A small masked image model, trained from scratch: encoder moe top_k, encoder width 256.
Rows from block 3 of the encoder of a small masked image model, named by matrix and row number. Rows with one number within an expert belong to one neuron, the router's apart. Each number is 500 + 25 x the weight over its row's rms, rounded and kept within 0 to 999. All counts start at 0. Numbers have three digits each. After the name is the row's rms in percent of the matrix's.
After each expert's rows are labels from the 100 images, of 14848, where the router gives the expert most weight on average: "patch colour" is the nearest of a few named colours to the mean colour under the peak. Only what is clearly more common there than usual is listed. The data: simulated fluorescence microscopy of cells. In brackets: how many of the 100.
# router: router (encoder.blocks.3.mlp.router.weight, 32x256, trained with AdamW), inputs 172-255
# up: expert up (encoder.blocks.3.mlp.up, 32x128x256), inputs 172-255
# down: expert down (encoder.blocks.3.mlp.down, 32x256x128, transposed), outputs 172-255

# expert 22
router.22 083:550475501498523500510493475454531504543488491513492515500475527473513500492493463537493539518469515513496521477461501510488515529498478537499509488476497503478522466489463486485482501485522455470535521419484503506511509490470528501486462559487490504479
up.0 087:511474485523510539554479497505514510537476502505505480492486507522466457486487471494534475498513520524563499512493514504478517478462516452520509461477495516497533583557491472554521477485509514474498498520509527513509497460483551519505486496467511500525
down.0 086:451501495519506482488461501516530494486507519525482524461519482502521447508496495534510500475478471505469528481491502521490496502518536523479491500548508537531511488483488496528498480476494524530469512487516528486438517509508518521487429540512527466453
up.1 121:506515477521491501485475494471526525490513543517469466464500533533522470467542511529487523490468476496524515483479493508520531535502485475487496561515510508507503506537504535513500506477503534479486500495512538512530515506506506518510494501517503505481
down.1 124:463496484485492521493476497507484463521506502497522494544455510459502501507546466495484492478559492530483483492491476523546511499468481512466448525509495500476507487483510539496483500507461470506498474493466491489488460481535515487503521463451511481507
up.2 096:543537517485496483464516503499499480478492508492497502544517553472532528519518429477473498524472500503477488516493492533510518517522515481503485521502450542491512505541511477515527500503491535490527462546511541500461491499492507505494524477498472500458
down.2 105:507494506512477499544483467481475496511469508503458513467440480510484536493539520527487489481516510524515503481488538530524522475523541500526485515500479544509524473476522498545504444473540540529476520529514505480517537537544464501461475498499555463509
up.3 087:541486460507485496481482529488508524536488434488529500499491530465537472499474436484499497512462482529513521521539489495494484459471509511495470491529503495521495490485541480468543509530434479519503502491461549475523507527506501475491535522465473499545
down.3 079:493504532508516484514490474495544506499517503464484492500509496540498503534497532477485480460485486477537470480460478534486474476505517488492487484480473488438498515517476483573504513450553477536544483539541456506533484464480479509493478524515525466479
up.4 114:488511492487449547465495511538499474469496482530527486482517483499466512532548492523492548490533499489503459506500486483508503509520499478463502470522512471500514467468474467467486508507514466506475484522526434522473468511494471491495483481518501511463
down.4 120:512487504505493500479471503516544481505517546498512463528495520504449534482484569487482490489528473476484510467458497490503507502537519525495513466513482511491488527496492517525509460547539487452514499509495512511526552500462472500520514540504503512487
up.5 093:503479520512516490465527464561485552512500452475498489515489546512514528481461502542492479499514463513502472465491478492512496482500521488464532510494510509531540494502473482530526516513524509498542501509438506514452520535498479494473507540493528510458
down.5 095:496481510553573505531457514488464521440483508520494490480515451467459503504466501510457545522525523509504514491498507498482459510491509547505502485488485484499499475509469541537527462503535445495512517497506490518509548493545494474516508499525492463495
up.6 086:492549509485451493531476499494496521556516446470514475541516490496501528506488532491519490491476494488528489517473491495478490508476531535541527486549486559495498466492507576480514560501509411475517447498498493454501496494492515478484495487525514519481
down.6 089:564483476452513501463466505519491513516502457488460530522477493528510490525528514489477528519527485505499487481530429524486474474517453504476514498524485518504511495478480488505460441526489446479523475482469521495473515484480518517465498488511492478464
up.7 102:558509522512523445505477497505459551545505505534513517504506508506527488489496479497506509525499510496526498450529469500532494466480500508474492494519534523532490507515493507518480519493544513502500489510510577514501483505503465481420499536508494489518
down.7 095:517509512484496480495514499484489510479474481461491476520515511493508511551531472515509499508494501491535484484530470511526496506500514519509482479468506483438505503523477509492513500530509495547444556466456503492536480518518491524545533503519494465459
patch colour: brown (60); green (27)

# expert 12
router.12 155:521506527518553482480484521471505479494522463476510500505477500480474499509497498485483484485503511542495512479492506461507460522504440525467497521487491506507494480543486523490529544481481485487521531441495421516490530515504523510534502503517517535476
up.0 110:509490490494499499484509538502517465481507523500512519474475509436463515453447546491495525479536532533506529501491519504480470495514467529518509485489486519496499464509475496516453479542508482509490518479507528489474523453423527518507505452471481509523
down.0 105:481490490512491505504484503538497459512497503523488466521493515526453512499500539484476488481483518523504516506553543498521492496497492505448462473523514484517531502528528505460541449537531520512526482488471472514504516475487495470509509516512493512506
up.1 102:514501459506489483494501512485479474516505460502536466470479511469532481484514482518501523532495534500478521505477456501524479544488510486542498493562475524452488515539500512462475434519529471466479515480501500507534510530486495532502504453506515529526
down.1 100:477499498522463526520496504520441521552509514476449526490488476535516499501451476488479495497469529521520495493512521518471526477493541494501507510500536510495479534480521499507487552494546582483463511471459525506518510524509516497460512490492507456509
up.2 082:493505516512495523535487518475510458517480528484465474452477470521488538492504479458464483501528457489479526480508546480454489492525529462526492524507449514511489471483531490499527512487495523467506513470531473547450487495492478503500469491463487500467
down.2 086:475540466483528522553557496513524464470520480530545502460483524529480499485475483540521484481486501494503483469523513508526497513522528488491501457502513482539466514500520530525535491531460483490474458501530473496539501486495515487494506460516539498487
up.3 084:515499486534499530503475511501545488505501523496513496492530539518475525552517511520515524474516504525512534530535482525461503499504490524498456523519545507482480483573530487461503489515514510506519515490510514514474500491498461520507494498542459479528
down.3 085:561488494464501473529448519501501488535539489510488480522478531487485483462541510455485531521514529518467501512530501501506505460502509505486497447514488488534518554491476509525487514503451495476512542487472488531527458465504477459460547496549516523509
up.4 094:481503509505484451537523486499459489501529537463504464515510507496519504516478447485510443500488533498521467534480468470507489482503479500496487493492503488514497451500505465507454512503462493517559516488489521461523493522505497512470540526526538501504
down.4 098:516510521548544518444467522475478515495485507506489499475471529485487480519490536505476515473451556508474496453493508488497489499534505460495547522488482507521508518540507513523514503440517489464490466507489484517516535517486488502511492514459518483471
up.5 122:545484550495479523531476491485520505487486428494513535549493500507506495503512419532524505460475547515500488521509512504487488507491476453509473488485518504473498500496546483469507540502526492483513445460469482494492512501515513502497513464511478538532
down.5 113:473518478522508512479461504537533545474522544498527536529522517475500517503501532503493491492491496498491520502513493477510491479520487500520498488508484507477498478472446486539553500452531518500528486483487548522528490509512481498502506559522518506505
up.6 088:489505496508537496479534515522500490509525509498491471510529514489494495520449498509498531508506523518463514469474527480494483495483465504458541509487497466523540533539482500549506462524494501487479549525482492552469503513495517468548480507466492515505
down.6 094:485444479470483557503534552487494495490483460496517520504504474480516521527507461541508505515538469513543519490486494497540505461484481503480542491530487540468513503536503454472507499530526501465485470510506474470531532494524518489464522492507496502510
up.7 084:465530513467533496523508485523473480499431505524466506528520534566521515479513505474479465515533467460485473515517476477509482485457501489486607498482515482492486516512509516529505468533494479481531518513539477465470478495503511457492507543506522524502
down.7 084:472499434497453477482482476533539514504548446468510495512522491503522576508509482524484520487463484504446507507475459555515451492549478496514486539511522503502496443544531507485505499512491507512480521467510466507523495523514483498478466519495458505486
patch colour: brown (62)

# expert 5
router.5 169:524512448519487472485493484511475561483497429505517536497497511473490548537469459503523502535497460528522520523521516490512482518502460511544521486492469505514499483503522534506512527504481512493489564498474439517505537503513489483470526495486509506461
up.0 107:518490479489486455530478525508509513469526504493501499429478491492497515497463454551508498550524509494447514505539520496500470516490569511499488470464493505471492477526538520517464507504519528462550494481429466502498502481529481478475495561459526487447
down.0 104:490513512547574549500522440529513514525530486513488468478462469490495496493547470491517494457519522497439514503512527486486470514528495521504492571518477482503465510512503474473543516528523480462473514496457536532527510505504483514485491473536545472522
up.1 093:523538507456502500557503537496501480494464431501477508530519479530535537480525497455490540501522490524525519524542476479512513497492494450518472482514522485467550527484464476500522507520490504515505523542524492520516489479497512508445431473505469524501
down.1 092:486497499484499533506506491484487489474537475489480551457505505505458506532526491492539515513491473487534488512443484533482456453460529509525515481492523519470513468508496450460488514517465474534530491503466434482494505506525486471521544496517468495516
up.2 092:539461465455508488482559495512484459473465478506473517499510519500502548495512482479455530468557510467503471494517502513465503447504464502483531538529495519508536469501517461502503488517503516493510485509476473524489518489492459555488491475483446491487
down.2 092:464508496516515504439497512467482534501531517497506474492493489488497508525531498518495508508492489519541500492463501557527489507474473467484450444480492520477548476498511490494525535482507467475512530490469481487503471479546508477497481492501514489460
up.3 085:468526491489489496460495494534519506491508520460507445533463518516515505500475513496525514491485518564503495509488491482466440503504475480462504520479465504534503498451500478485519555522516421500498541546491448506466503550526534493510496479506510527535
down.3 097:491514485505435520468536496473499483470496475500515487476469548476537480470486497451500491491474502512491512538544501479478495469492494492477499519518534509511495512517502543498510504529500536471479503492545500462566485473482496511532493476496463509493
up.4 095:559475501500508503467488515479492499527470487517517536545549523539527500519457537489471535503485485537509523441486496541477507525534515517519489506529511497483516464476492491493506530501528523531505516500513506517459514499468523561464503459500442514499
down.4 100:525511515506511493484521485490520470492529488494493510480520494492441505521487521502499509507488483489516520501492457489535448534484494496509518483514499499514533478493478469491513476489467423505512457515504554485526463459545484464504496494523520512502
up.5 103:530514479490499475495506511486486558492505472537481549488547484487512489519483471459522466529553453452492488471496497530521481516479512476482504511483484506483488533469498508478479487500523482488460501460549465465498532519499550484502556501531496510487
down.5 099:465504527486506502507482493483514492491464463463508458478496512537501510496542451480523467496502467492488512480523535438499497511507526508460524500493470501555507491493526493510519492503491498499511519481518428492505467507467512489506465524447533528528
up.6 088:517500505519488539514510448481478508488491462487471549462542513451525473540564532505506498487495522473507509482494487495512509498507493488493446501525494497499491532491494478509523527493502547549479521493506495519510504479466539521472513506503526492511
down.6 087:483519485466464500529459458531522480462508548512504495488523464477528476475491501521538471487503472499485496484478481526463530466502526512473481505533506515484542468548497510518512492447517510514484460449462477474530523472532494514512503523474462489494
up.7 093:470491476472497454538503518474489536519496451519513507504498493458539489520517479500469473434520506498501543486518490508489471492483498507493500471492494493452477479491474455520494507567517496460521513525478542505527512471494486516457488520514521505524
down.7 095:501483522496477480469491519519484511498489502484480505494496509517470470523531536475492464530518522480479504498513498534477486495492525524505544485515461490521516505470526490502502544455447520496519582489539519522449478535543466504470500480483523523484
patch colour: brown (70)

# expert 13
router.13 157:549498478505511497501486504515509527511485445490515525493524505483535490529557462515469467506484525500476458497500503493543448470519476498507506544493486522497478494496500526526540538529500506512506525536469417514481503478511512523523510519491506530467
up.0 093:505536484525497471445545536525479497514504513503470538492491503538500501506487488466523519526469488485509523466538508474487490517485506494543478522515533488514534522516532452509551472484480453526469526543529473495424509543526522527524490507541465533485
down.0 089:516490511504511554536424469493512485521513454475460500505526470458484506491521480581470523468539528518495533504513502520521496496545492496535480490512553509494490525483513480521483479479510513479508463447475502495519523494492493516465504511550502495464
up.1 099:475469454509500507509520502479511494503469499511494523486515460513480469516510489449504469526483479484530525489486525516470464510487548478488511482499470453505522501528453477511511506481498471496464501529498506490489493535509525517530525481504485501490
down.1 100:472519484493550506490482548483447508494539509486427491508527479528496533495482526493471528476546477483487497482493506530502490451547514511502523455475506480512509528504504472490500507484512508552502522516490521518496480455483499531492502479506500484522
up.2 094:531487487516536493536483468454502546471478427469498515487521506470541494498445467469521504491486530525448520513502478524509492493533496520508495478492452495479479541537515537524525478504479487477500505521481473451491508480473519518506495503506472510560
down.2 097:474518520498517547442502504518464510477486455524534490463522541442488510554554509540511525505490512500553511493531490496494460499496485481507497515535478518448489489492509458509495517519519510489482550471516487543475497510520478483466498473469527465531
up.3 118:486492482520501510515540538520464518505483528542500505492527515524503495504585520504474454478501493502527478495507505496472485506515482506491480512484509498492473510519489498480535498476543514514490488552476541549500503515477509515511452517506464496497
down.3 110:537479484517516511464508491509520496514530531458500537490478476498504497500499500480483523532465524518490493519526495510482544523507539475520471512540543504520498525497484483470478498467555521545512499501496457491489489494469504496453521478495506490480
up.4 095:513457477475550526496523540523556488547451461480492494465500449500462483502535502516502491514519524492501485475503507486513537507466485485479446467518497466498475503509534496468477468469506537475494516513489513526509496532507501527488472502542528473444
down.4 102:520506487485517506483493490512555466501504525485478513487540485497545503507480532477474477490486510508468490541522491507477481515575506513464524543544487524481510515496542526501487517445505525560490425542493503475495469494502497517531571496530521480495
up.5 112:489514517463490504484510499502515483480477489482483530512514503452532490515487489544466526530510471545490506474458474417521498517464499477458521514492472476512502491492496501490531491518511523496513475509475503461475544494476439484506489498438455493493
down.5 111:508512535514523471450532496482480460536509503486558471490486517511480520467497466481485518507476468467467524486532494507517512504516492551474536498507511506491496499501514505539536522515479490492519500477487489515562520519511500499547495448481520502518
up.6 107:487484448465521536466541497519501515510476453530473563457482476491518515503509496482514515496442514527527471499466437500485508540536504501515535503464482530504499472499538509514474515478483517501479561516544453498504507494484499513477496505514479505462
down.6 107:511503503477492484504492461524500463539498533476473479501500552481471514526538489495535545550507481505505496453493487503477497509480581515542543490516498472474484465464484469477483454493501464512506548496463474485440493490527482551546461531490536511515
up.7 100:466523453488504500499494495492486482502530470484520526491445506536519522480494507493499519520465500504502487522531500520511512487516508504468530478477500482501547488462485489524500519522509492493479484557468451483455568496502471523479497540517523561509
down.7 099:492510454463532479494489521443474491500514499474489501529478524490483488530483481517519481463517504516495508503483494503509459523487500494497472469447539483518509547525511516486479480500524476477515475504523501521549501503484461494536496492504539515507
patch colour: purple (94)

# expert 14
router.14 184:542526482519488523517502527491491513503512477492494512522524500507536521518597480504485513541544472524521464526496529478526483484514469510540473584484510517486516483517499534464532532511547490499501533485506430514477495504478530537479486506510537518487
up.0 081:482488535470515452439469501496478521522486490527482526504512505492498500531480446512465468460555544528528528517536457439503493509515478504484503475470471503508503505489525477511495499556488491471488530509522520508525496510492498519491521527491506519523
down.0 081:515510475469502499464477501529505444516497483463498525473512490554505423535538462534496506536457482516498528496523506518450509528480486537477544532485534474510514511502537489504516482478506512491499491468494511510484509488552504489482498496501480493544
up.1 076:481504511475491543498512503457463501512464482485536545511540475510506515536490488452487502496521517467492494529506525498499510489480530547527560494515509503513476522503552486477477483513479480526492499523525472503460486526497488526516477482482503529525
down.1 084:543524504503459489499539497490490459488507503496559497517487512498567522467479505519505509538498496503468500544483516493515521515482528493516474495511514481504463549516498465494489511497517492491469496481503503471513505499520515515541504473515529433506
up.2 107:519486469513507545490486534504496548463488533518528510515475519485486507499520549464523511490509458510499519508502475494486529444514486545469505474482528507498497556486495528476468497481554504516494512533520502501507519495485534558526503495485507476488
down.2 100:493503562511525521493491506529480453535542549538483509533533480466485514466451479534515536526476489472494489494542488471484466493534538476514464508518476513493478493520495503483506470442525484523473455512548481549493464515478485473521508507510533502521
up.3 111:489473444497481506525516474522464526548474468516496475428524478516531518529448523486512507510490507505491484494503470498481554477497510526489463523465538481475510518493507490494489482468552514495516490546532503516501504507487493535433453471477559514470
down.3 103:476493543522523517522495546488502458466522529456516541531460486484458508505525514516506459509516516516478519543515545500517534525508554509447481509483509516495534456509457509524488452511537512508501502513488517473532478513510486491548488501496494489530
up.4 089:546501453477514466480550503508470454478457461494508471457495512444525498537466433524489471471472495493543504479508495479472488492514532510463533527464480517473488490516550512490528491460501465503517493504493480539481510539488503520534469523508476509512
down.4 088:463489487537502522498506546466482533499483441475510517507507483483470504585494502473475530513530537508435495494530479491515478508503504510503548456523498493518509526488471503478494484530434515465460467507506496522524483542491503427493510496500541491520
up.5 078:484483506472511542532493511514473521510479464481488521507465482484501512563525492474476543513508503501510550498494492518551506499518519502511495481491504507495545539522486550539481491495530487523483489514534480485496495485501476494518516491532467510479
down.5 083:519489482498465463513524520504526522520523556492461446497525528522480525468511577503489527496507475491460493468509514477492504468485508471503483492498491496470552476565495477483512468508473544493502490511517480502480476488494490529534500537522451484507
up.6 106:492524519529494504493513515458458471461475559473487509503519495520511485486437512530528529499507541499479491481475501466498506513453509460495438539522507516510508494532493516483500495492512567462500443463511535517525504520479513532520485495509476500476
down.6 096:488504478484480497458524458531487520490506523504527494507530498494492479445501515440479504469476484507470488502496484473477468512500474510496484481454534484484485504463493482491520472528504487492504511526499461471499511480502480498481478452483464525548
up.7 104:508479471499497486482508473503472506517482493508530529509442502529504508555517467495502516538533483518454491518514500545497498464549494469516508466477499529502514543497477503502508491532531514517479476498477472499508485517533489486508504470508481483506
down.7 099:532481534511523533503486507482496547488463469514486494519492491487488533473548547486495524504502533525468516506476503499506512526456498472471471493491521468541496499499500536522487505446497518526509496497523546491462471492485493490515484486534470545445
patch colour: brown (62)

# expert 10
router.10 143:490525460532516520506514508523512512507525471507502532502488526523538505536556498530468467543486520513510532507498523492471502491500463509543520558511475508477539494513501525515503536498474518504488520529516481521505500512491477488509499548520473530498
up.0 090:521482515493528486476502529478521514487510479528475506503505465514532495532430482495479507477490538494521496493532509537504486513491485531554562511494514514480524527521434520470458507545529498486494463512504514494549503516468500500507533523507532497448
down.0 095:543465480509461493507504501527449493476498470517484512492487492487495480515496468443442486470519496455511490492556489505519531479518497487516518520511467460501507530510534491537493467540525499459473502528454492474496517482539465475488482477524500478501
up.1 087:493507496497515508552493473532510489509442506494490489453531508511472538494516494512540490518519489468506481497510510525518475534505492518492486477558511526514510466519488533512463492500482558500460507520498454534491503524510499458502475514461513469517
down.1 098:520478498517452494485504525459524499474497523510554507470484507505531459475488515492488487484458504515534513512498484506509472508506511505547497460488527497473470499431502520520529480440491508465516554477543494525524489502530493487518498484523512495477
up.2 097:524499535457483523499490486477542538519486478482487500502434532484492464534506539493481473492488486517522476519481486506539523499526469520503511531494517485505463490512478505491499511520511494518538492489497494514529482461510527489490468505494421476451
down.2 090:506529464513457519474482542495478529512510463500520518500445513484488478499521527496496478523543498526512495511481512475517488485491518493486514505465494501444500522468487484461475534441455465485493495492526484506516471496478497494530502539477499461511
up.3 097:495468518546546546480504500519484486489514534501518520474504527466501480517479479524470512493489503495481527486501513519521465536531484480525483499495541533464505528467495513489515468490548502503470540467506468497524465474470481522487462501532527518489
down.3 101:512482502487485488439487499510520452527522482474468510512498486495479526498487491465513490516459483479504488518521460509435441519463516474524563494491460489528525483485479491519468459488467473485481500471522503493520508501526504504515483504503530529495
up.4 112:498510497521451494540510502481483482541561544492491521469479509527500471482450467541504521509496488523514501494540534499536521471508512503457471505491495515464500517510544496491511496475477519482484532543521501482525484489507510478556468521457540526522
down.4 109:525517479518556495480530480477437504522510494517484511568521512474479504492480517525487517491503515505523512505512495511501508532511538560536519464512474547488550495494506544492492474487480526546532506509499493473542527485515513488482493496534522488511
up.5 103:445543507497511506514515513515529502487492473490523495509531458491487525471470506496511497489485540463465507518522509511516495511520484531477536453469494505473504510495483526502537562500492462494535486535516511562526487504502510509520468475472513537490
down.5 099:502504475458493475508492505514513479481488496492510480500505435571477503523566512534435504542458534497487489479495498515459478465505491523481521512497527500502480466496500489493506481462496513502495478519512512530503493496474489472550524508503554448448
up.6 089:494494511472523446497499512483527497525495540501515479537498487452432516516523470439476530503501481502470487521517519529501462490499506544519491491528492511492557520528479555532476458471498514508470462490533479521552476472491511524539500510501479486533
down.6 098:452518491499495530505515479529532494567505474515488510503498453532469517523459500515506513536510518485534504509502476488494495519488498483529502506504481504506492497512518461485490478496520511476500495536476465499470485501497525519492502450498515482506
up.7 093:547510471490493475538501477481510498493553500498458495475492477463520509480490465462513501516519482525502468504463496508471529449486538463505546487498512510490523514530504486482478485494532568521517475532515551511508474550478492502478520483546508529535
down.7 097:495504506514490502521480510550476507487466579515495475472520520537514468484532495516479524493507515481458494523488534502508525538511505515524462475508521534546510508511477509474492542476507528471493521496495463494495502511490505497535515489505501464532
patch colour: blue (75)

# expert 15
router.15 147:496513471533462514487492511503484490457491462505532512515506494504483566514527512470483519489509510534494532498520525456517468498528469495498531509515510513522486478533510543508519534524529514488515525475478414492499502521529473450484497509510525506457
up.0 101:528498473485495520472510487471466507508508519491507539496484528499513580479502519486496505560521477538528531511478512479521493532508505441491542511517463504463488481501459482500492489515499478543523504484533567540493521514466475519516494504496503498466
down.0 100:497475488489508470532525486535501465484509511514496498473512479505513460490546459513480505498466447512528493490501475502471489487479487532529496524490483509460505495506502483501481519464475483507501516521514462482532495504506507484452534459509470523484
up.1 090:518504505526507514522474459468567513491521513493509493562435516491517493453498448495525527449468448528522529486509497468521511509484491527459497480520479467514472482494528547464538486555499489459519505502531527514488500506513421512516485508512484522515
down.1 094:513488497499462518468521531487442475495466439488506548488468476533474519502492526464497511509494511515509502481495487486488506510484486468466499482437549479503533505505524483480504479480493506523502488469440503484474515493499477452475473462503499557478
up.2 106:523443488482483515506485498528527499504450518532520502514536503530510479471507532477520495511509525475489517494491508490528494488506505480455493478503511479477502520469505538498510522512484544534474497502527505483489496522518478488501520511495534499501
down.2 110:513520484493539519494504492463512517561506484511517489434482539511521482502506547472490525522496492499495516533476558512485528487490516464504460497500458519520452496473507508474522510462505493487540503536486483496505470494466520484534495515489449513535
up.3 085:548496523483498494520485503493511507496491498488483497493496484469521488483548485492496505517527511486487485517466502466507508495509483517475498519534484508495557497532461495535488441487402495527478536481510486526517513452501530521535492521489481489510
down.3 085:501488478479560529482462521499489478505490509498496494515493517502513482502460462511532464477469558511512545489497512519483502468492514484502520494464509485543519458488498484487515515515502521484552532517481540490498519505483521538452487499463484482488
up.4 116:478499508494511514513506450468503510484504495536483521507522468491525523492536495527445529505506501508478489458488464521505485508504483473538549549483503519533498513497517513522521524519472525527525544500513532550503509486523502508497493507510457518516
down.4 113:516484472496477517495483527523474541510438521497510506451526512505464511513516548462533534511528506433495546479515487519529489495485493545508508481541470499511558501510552511519485474507537473549496543485473508548466470499479478507493488460521447498483
up.5 089:507532572493481491500471527509525518529511520484463525509499489479488487476529473510532535537521497502459515510479539470534505511490495543466542513519509521498477491511509510482451468504470568452526514491516509477458488498500458503471484482482438494559
down.5 090:534523506509542504456489475521508511512514480510541488508507508491480472506546515519513483466505480492496500507515486513485484449507524452515478509514483490483512498482492509528503480480537448461471482516509491539551477512490450502495500489504465481477
up.6 094:480499559511508482512443521475460524519473521527468480506533508484442524518469564484466525541470509519529482465513502509482506511501537529467520515487493515534511531453496485476503521507517492484496507527448539475486527501509493480470495464452511495499
down.6 094:509520497516525471517526512560507472549505486441525518486496504492534478522508469479515466504577481535464495492516508531526452498486521535518480530483486488452517492522512457534475438505492496512483515515540529478493522474502478462497487505512531477471
up.7 117:473477540498497486550511488499535492498498505483508498479538498502552488493529522497489510509457522487517485511483540528475503487528501527503529524541492520489523485523480461531507510463500523532512479521477517534473497498457488533514512531504500529531
down.7 106:517508461478512509499539559457489491521511488494483506532534465505528498510531511502478533511570510507567519534495529529507515480508509461536463527523482518514511500464490471489503499525505494495507525480509448491468508520477483519487503518517517533531
patch colour: brown (60)

# expert 24
router.24 052:515530492460486502527506479486539492499464533499523488515481500471513476465485504490480503465503480467496479478458464522472522496499530495453476454497516475491502499502527482456473467468444483502473500508530532438489496486487534558519478464513500465572
up.0 102:515513489509480552474513462496526473544551530498466452551472508538482510476561478501492532526506504471505497502461502485475500508504475513470525504483498484502493501486483435527502517470477472520526505522530501523462505498480491497515522545522526498501
down.0 103:509481489508479473509459526499525550498575514537538508487461506500491531483537522527504498509513513453537453468459474486527459533491508486557458515507507470522503501530549489500542484519452529507490451506487475535522534525478527505513487515507487502494
up.1 100:492506534490492532463468521473512484513474499530500489511498502503517469486525512566474504504488502524509504507499511455513477531486524492480510504486511536484532484519537528455520474466498530507498502449475522523502485519502514525480502527509501513520
down.1 102:481484440517502473496522474508511531458480503528474491508466460461515475489518485506505521516513454520531493492534495471499508530468484473474487534523434476519463506519522505477452477473495507525482479474487488538522506515530477498468496521467527465463
up.2 084:555467519500501441498550494512484477460476526529486488521480508473533540492460468462476491519504512487505519544530512496459526494510523533471542521495449533562523542506467555482495510508525521520500508497514508498487548506509474515501495520494468539481
down.2 084:518520472512504565481461524485486519494461481458505496467507529533453468493526538508515459474484532550522485531538478483506506474504537489426500447484547549495501526502468470462493480493527517481511536482479514496530494482455517484518502515493520468530
up.3 090:489512532488444501534457483508507476453493474483514483464485497483528496509503510483519513480475489480461462504475515498559504465490480457483502504520505534503504490486545528483486499524539489485491482547520467537526501489485494522439529537510542500514
down.3 098:503508523515533526468478508485502494516489556490459508522534449514503512511488517521582459494510533511469518498482473481476489503478527514512477501492517488496520519485521464435496488475518499504530490520506538462516506514458508505514520501485481508466
up.4 090:535491515533485517509510496524494497492518489459540517471505491511521503482542564491487488510525520495530523499517498502523437490488458491484516485462527490498504497498516527528532498482481512522478509509504459501505470490552525514527496486539459498508
down.4 096:426518514508497508510470519531543457526515552527504485508491476487481510517454436502465472507499501483459519500492498505511550488471486490485492481486545494536521501524505543506477497494589467522515543476515488467475533504482489503457510494484495521559
up.5 096:548514506440447426476491487475529524516506513526494482485496486522480487490425454509496504509521479488477531418503488481525524501504539514536515488529544478470540498513455468522477505480506516492529500514500518492481498502491512521456513480519485456489
down.5 100:500482522499536501532524505561536536507508502464528518481540547473512491475434516509480481521496470518536488505475489520517499467493512494506541485523477544502516537512500492530518487433462512500526499527492463527484536447456510525487522496492487501509
up.6 128:537536460479488469496505518526497457480507471513499483502515519501526518494475518499526545484466507491507487504531526492505503479481504458534503481478506513490503504507530488488490518476486477515526499463517505522516498471467506485524469480536493507485
down.6 121:483492545506561527481517515477526473464494493511502544526510500524478536547504476501432501475499482500537511528502472514521504479480471505497505511506497493512516479523496506498484444500510465494520476506497493511528498511458494512505501486520486564487
up.7 118:529525472494493491533506481467524518492457513517477513514511509522563473497513520481508512459519490505448502499498517494525490461524511494501482512479531515535461555470523477526499530490471493521516517489500450500489500489518521544522499511521563481503
down.7 105:493478485532543528520534503475470429488516518515518498484522495490496517517476472498456475526479507505466493492529500461468494482516533499530493525529474526527490505507510516496541520498509537520496478550505480522491453509482496487558499468477514491471
patch colour: brown (33)